Rows from block 2 of the audio encoder of a small contrastive audio-text model, named by matrix and row number. Rows with one number belong to one neuron. Each number is 500 + 25 x the weight over its row's rms, rounded and kept within 0 to 999. All counts start at 0. Numbers have three digits each.
After each neuron's rows are labels from the 100 clips, of 14976, where the neuron reaches its highest value: "strongest on" is what is common among them; "loudest" is the band of the loudest frequency at the time of the peak. Only what is clearly more common there than usual is listed. The data: drum patterns on synthesised drum kits. In brackets: how many of the 100.
# fc1: MLP up (encoder.blocks.2.mlp.fc1.weight, 1536x384), inputs 0-191
# fc2: MLP down (encoder.blocks.2.mlp.fc2.weight, 384x1536, transposed), outputs 0-191

fc1.133:465505509504504526577501497470483537475465542476509514509483496450494543490541495509507476436508524457461507475492522496502499459502500488516468476520517526473522471537481519514529463535527488473534502515502496491477461496488492499521463532504523537511513517514520545458513514491520496476512517514506538515509511459531484460481490500518504492532511512531501484459503555483516454500535459517472470536474518488475512474539511482501554482469471476472508476542490512535498529458506514498541497509516502527520491484506516494483503519488475469535481491503506522491496522476515527509
fc2.133:523505503507506563463486527535552470523483492481518505469490499551525491514499516504463500537516477483500517495486505520521510509455537483533519517477513530449527568517522484507532502479520479525484443546499538465498507510511499481484537517510492485509525500548497500551482515517527519484461480469483466524515487518503515549550487496479508482481479539475502513502502527485509506491486495513557567525508521463525486484465491498488495513506490540525493496510490542509511523479484531465459491511519479515480491567506481500499502506497517493535487452441476491543528476537504495471
strongest on: clap (99); reverberation (63); text has "reverberant" (63); text has "room" (63)
loudest: 1000 to 2000 Hz (47)

fc1.218:497526522546497509461508505477488517473473506480487503516555519512456522500448475500515484471518527480532465508486465481490495521482502520503506500524501517508509565551477467530486588532509541460510529484456485514504496515502476506482516496493510478491503526502500486501499549517533479510489505481496480494549521547479470503495506490570492517476513487538502521519476498486489466505486481533512498495493524511528500515506474494546540510523506510486503482519541521511441480478473536453530523501491506511493460508489497507475511522472476479473477522524490513519531467511510464565
fc2.218:487483484487500473507504525481469503484509510481507489461465493480519565506451541525528502511460452523502443499505525487538514499485472513553510465479505483503492484439483536503523443523481484545518530522505484496479501523532512539549515544542470525459498520493515490451547533486478462530497513516541496502505536485507536522488445497480487502499500464456493493530477516505472509499483477500477461541535498472460520488541476463557484502505530538507476538501468480512471507489508470472464484512526499531491528469523507524497500523482487523494510474528495461485482510513557491517
strongest on: closed hi-hat (100); clap (58)
loudest: 1000 to 2000 Hz (40)

fc1.324:524506529478473487499530516500493502487540505469478467475529528473482474456462481463494500464563528512485487534494489495514524525510499483515481530489493536503496521505495484504489516516501532481501506501541483524448512442501546474484569521480504496476492527473459462498497505502495512512496537525494516503489517438507503471464472490502464485478465522540472487510593503485507502560486524480490515534505467489517481482465466521485507529463493496510503467533503542461535533473501485516508490485520502457513518525516496512474452513519477466500496493457501502487530481503517563503
fc2.324:520516508435469519464491476472500506507466535502472486490465499484479501474553493516473495491472459483513488529529546526505477531529515512493460528480480513510532496502516505536509485459488506522519522512495491558522551534492490500541475495514543493477551499491538513461490483517445485516482530472521491462497495515513545477518478449531465499470512473500489492502503495505483536475481496498472512515540479477453524498508553529505543512521478518547486459503487514521515507488495506521484562497521510501450536450494519527509497489521502518504473507472500506522486530532461510415
strongest on: thin (high-pass) (93); breakbeat (38)
loudest: 4000 to 8000 Hz (80)

fc1.693:525481537536498462480410464489487525511475554504489493498475502547480525517472487476505454521491546427469480500498489463507510562509515468538481434493508477538481521485462514518489497514526530478536469500468523482519504482494503466475482492467496487502484509517474504560444488505476478451500517488453530533541540495483505540483536501540489462500510512530478485525535508532506496510482511484487461481480482488509498535485513503496476500496470479509521481479481477524485517477462555494533493494517483536529515507489502497496528494507489489476495520500443486537543476485486472501
fc2.693:490487486491503541555506516520549503484510498486505522468541513479539461500504448527537531514501499491483507500513481474513504508507521472496507502445523505496516518534465500491539520463482521508505483520517497529492492510505497525513493540530509516466517463500545469503526451508477504549530512471529546487475472460534480488493498508497474533465573498486548573515476523519520486463520559490517564493528520516521526491531478509478463537487471505492519513489508484498512483519509497512447496452454474499490527508516506504478494514494512573512509493502535539523520491483470501498
strongest on: clap (64)
loudest: 500 to 1000 Hz (29); 1000 to 2000 Hz (26)

fc1.462:495513445483483488487544519530547484490472545485473493507502520476474511489506509490513509509461445543515492520460539502492477555511508469505515466492541545544533519492487466496492502497546561489510508465501506516499510548513502511485518504497538499474519472477541519528513512495540530477502493505523480504510465503516493474565516506495511491515550510503499511530538532521472502518457497498491490456530538524484499491519482487506511499552453501505451512489518518502445505473493504488457487502459547521512519493472506503483483499488504512518535506480488528531527515498486487464
fc2.462:538493520517509518528538501504485516517525518494526498475470513514500477537497519541519505508531481498461456457506495513539499506524501458493476557518477526487526488507532504514503528471488492495469482531540534484491499483523492507509505511529493542488538517468498532496468531479476499439468459500460455459474442506474535465475423480483490523503517465496480527475457518529507505543523517473529511515516446465489499458530503508501473541476501498516550501467472504492490512514511462532515479550490492474491515523459495467443558508496494501502528478547498497489454463470478510489
strongest on: closed hi-hat (90); clap (63); waltz (26)
loudest: 4000 to 8000 Hz (91)

fc1.513:486492515460501533530497517521513510515471482494486466480466493465517471525473512529551512514491560536502486497521508492497535535489542563500494478502496536481517513525481499478501522491516472487504479498526493482531463541488476486502509508474525505516542461493468519479507504513512520482509477486498518510490497512493494508484547525514481525512421441500488503501509484489470502556540531467510518506471522531487481498523464513510519496541508454440491521487462481481507534481535464521480477457513521525467487487494520507454502492501484544472472506469465464513492465474466470475
fc2.513:548490508550467475494474496480422478512461528539480481536507514558453478482511497506474505528534453559490504479508525532513464488485516480485502501509492494473512469479500478520498467489494493498503495473521507506484491520517503505485506504530473447517507498493452499491476524476486462518467512507535521513539514526489494505469468508493511515505549496442501531471514505490499499479496535478499514497480523498493517484512455466524500526488502516535519472482517497522483487532527515524507499486505485446552500494454487524521514505527532500471483482498527535490525518462499462515
strongest on: closed hi-hat (78); quiet level (63); thin (high-pass) (57)
loudest: 500 to 1000 Hz (34)

fc1.747:504488548504516483510500488519530505483448517514517499541475480532462548473493480508500502490520503469515506512500498497555531539502499463450505478496467507512537510478501492452512483489530525511519474524479464511501466462523556492500481507536497555490519482505513458450532501487486483473498519546523492485518535519463501488502564484489512489536537493482487501538500516449499506531455481488477499504477476466487536491523555519497491501503491573516515446521455525488482479496487501464494503499503516487526505466454503513495484548471510532485470491498485474509516492513527479538
fc2.747:462529502489505477472502511503498545501501514501465500506502477506519491494480509500460503483495491499511533530520499527508482478527499540533456488564465467494476513515488506534481551487518457473476520444477493488531470507475459520547524487478527554487478519498534465511459513529551538559474497453512507481524480512506527486494474510491507510523494550530454498509519538461493488503501504520489526482515442505477494524522455479533514500468545515506452489512553471503464512525551471528497499483475502530503485511516521497540478493473510507522522495537510504511485476493512492473
strongest on: closed hi-hat (80); reverberation (71); text has "noise" (48); waltz (39)
loudest: 4000 to 8000 Hz (58)

fc1.38:482470469501522503510538491478524492525502483522538502488518461514545496496530455477511464498525503486521481481513516501528483499519547504469490507551467492490501492488475521530500543521515558510537533505477507502507474492484524514492490482502507500527481509519492481500514506508492494531509482502485529489525484492528515519484512526460517499505511520512524539489528466505439480514487477484537482505507498506445489561462477502465472481508501536548481532522459497553488493509469481536524520485472459539575511474500472445487488504536488507518496572516491500486510454533450501524
fc2.38:522528513497495535476506520493531487463499481512532517521493476471480446520473481497470499534501582476529530477519531447479510499488495506522478481486508508512503457517531498531521496484492521541509499480481520489510510510467477476486475476485489498487490466529490516501500538495548479476507509515519522542493470524535500474509487474500490480494506456517448493523523520474524531470507510489482480522498524482512510550504511494526535514476531471490510474521495487505488511526514500515459478472542517491525541474518482487512503494485513543478525570527509490458532460453502505492
strongest on: clap (95); muffled (low-pass) (85); high tom (32)
loudest: 1000 to 2000 Hz (52)

fc1.20:506490492473464527511460537506476532488532528475513509516460514489487481508502523490498502484527512455506500528519462525521515480480505476538500518507531502493497491496444480469481517497527466521529504463503480459433472513473513503462497551508523497542569502497457514500558473561496511512544463504494455502469533496510471534482452510465497477485505492526462528478459502494522493480485495547495506467460502478493478537478423472465481510522520468502493488507535512485507474513472521554486453487541521565489500538497503511523521487481488472487517478525505510547501518515490524531
fc2.20:496526462505475527495490519491501517480431468511503473502527485490478517497498520478463506483503538473491489457534522479484538479495517466501472504481474480481501489501530498505501462511469496484495493493520484497475502504526496479479474537514506482524543511484487466497510528514527492485499542490527522518505505467511549493546484491514550501554547543494563542517501513485490497505517463525556552527479507493530523513516499504496496522519528510514500528473492485465489467450457483530518519505477506479586458522492512512545489481505500491481485486525518488500491537544469452500
strongest on: clap (100); quiet level (65)
loudest: 1000 to 2000 Hz (76)

fc1.514:514475478480493510476510490504469474496510543492475505520516533496499494469513541508522501481519454516458517519523529473466497537488471459496447496507502512462506479538526527464563504457475496530495498531517501526491512520485556496508518512535523529489502486488551512498532515456463527483566516470463514471493520468493501502464503476495462515499471538551493502537500482534516495499491536532469457481488498507516537504489475529505514491500490515504554481511468483510508469495479525512505479516557484513502473490536468484537493493477496499511494469505525438536522489523486490494
fc2.514:507510493475505518519514476487505474476501489491513514460488530472539470497568506505466497476555498489507528525496503492515507482447485523481502517513502503491581592504486491496479514478516496511526512502510527501500573474500503484528517492476517507490468512476507547472477483480517538497438536497559518478492470536482507518538479496517501518502531482510514510437494529521491535557533498517500498468498501476530477484502535484529448482501521519495506443480465517540520511476515467480497519537471516524521522501504529502509487440479494488529481450497511483516505493466521533501
strongest on: closed hi-hat (76); waltz (35); shuffle (33)
loudest: 4000 to 8000 Hz (54)

fc1.12:496505454509468484518463484491511517494496538504524512529553541478515553478475510474492566503465470510500488501532504508499550472507527475514491513551536528478456512489491512549543510495499442525498520455508482515477503541502482493503497501490529509453516515484552481533529500530504505486547513499529498487491485516493489454494501510512510491496481504478544502516518516518484491502491501537537530470512481509505472514498503480502495472508512536542463455503465495548497498476485553520466485487500518476508442536555510506505475489460463538514471485476499525548480517499491482519
fc2.12:506466507475509523453513493495529493499499505492478513501500512505492505524541499561512488514514539497510523510492483502541508522501534516500512503509502497515503488516540494512502503519477457465524480495495498463471530450501517486524487500506525480508530491497470486495557515463476510563510517507540500532499492480503471457531508474520469507476470471491480514512450503500517530542524485452503514490485465510512494472489520505515540514478501498457498502477484479469527492504460480483543455478496492519496493517539489509500477486463490523491498456503506497474462493469486500475
strongest on: thin (high-pass) (65); half-time (29)
loudest: 4000 to 8000 Hz (63)

fc1.203:517498464475467533521471507522490477490485502447500466498505522501520505530542491469517447515490508500517515522499472449452499477479467480505546507481501491474499489494483475496505515496536507513502487467473520504466471533475443518458491454516519497477504480482512504473472517498460507508524497489536493418515484489506509500512493526486503513444545521502494496521508492553528525521550476543522490529494510556493498528500505484490507478523513522502526551507492473484561523516431564492499517563536535522526500562488484502547500506482532495498474491482510527511484517489490504466
fc2.203:505455499556488532471524517530497477537507495550487527523477497504492544523510506512489500484500518474458508497520530531521504503483474521518507447517502482498510496512507477468496514484470497488488516478488484469515501481492512464517524495490475500504501519536525515492543493524504552523495464510461465563497513508474528515513496516532511507484492498464494479482514531472478440487507612514470504468496541498503533498491518504515483521501460530517490476517494522531458489422495498488474495498531531507472480463531530462476489486518493518467491478513507489451520522439537491557
strongest on: clap (55); cowbell (51); thin (high-pass) (33)
loudest: 500 to 1000 Hz (28)

fc1.647:450504506513559539482490534488487462477417507492483489484475522493511493523478496455500478472479470541485504520493468513522539494520501523545545492525490528474500493523482518504486512495491504492498513484460501502481475525528491482512518533522509469554518484466503459495530475483499534559480513523528461482508581510508497513525499441496496491467535478513500467512482477521503514481492467529505479463470470496504498523509504466483475501460544490503545499525531492504448496521475503544496473516484488489492492501465535517529537515519513512540492515483506516506435501496489490543
fc2.647:472495482435479500489520501513468482509528509431525553488488501481485485476522505515447497516504467471442502498543476472482487489494497488493496488508532490479498500463515519507499498508503517508516476538532453517472490486549509499540496494510467518494507494510513504450508499478528441442521519475525506535527456509482497514480504508521503520452477531517524539519497484479489513528505476446560484501522492482544485523509506514553529503507471515513483540516513524502489454476509477479522525475474504497481504489498519498463501486559537502478513498509516486495516510501480505457
strongest on: closed hi-hat (98); text has "noise" (40); pattern: half-time (29)
loudest: 4000 to 8000 Hz (70)

fc1.2:477533505503524495493476482491498510494512526497525484476493500439493486461530487516513476484486470469508508544474499481509492501485521519544513483498512468524481504500508488492546514549501528431439525513495504490533472491519495530524487499519494464483535500506504476483487502530457520512453535512505512512475538468526509489479463460526495471494507507510492482516501502532509435488526483515500515492509532454492497489493490487484510476502504486506564533509480509540554489492479480532518484507498493509516499466512511541505491506513541503565471496568463534514475489485544526494
fc2.2:493526508503500488505486526557508526475502522507491480489507480527526462500527475502513477499536518485463456484508522509487484447484456501492477532484533485516500466474543464482495500503500524549488493499521510524492509489457496547464480511452508517504497492514520553525522492502509550450509495455547490535533481558487510502477517511508515528518507490511517516467506505469505465487500456492462478491492468513493515502491478537511471507506492516510505466515515528509470503502499561528513536506471467493489522465523495548517447483499501531505490505488513500537525481539468487532
strongest on: clipping (46); text has "clipped" (46)
loudest: 4000 to 8000 Hz (50)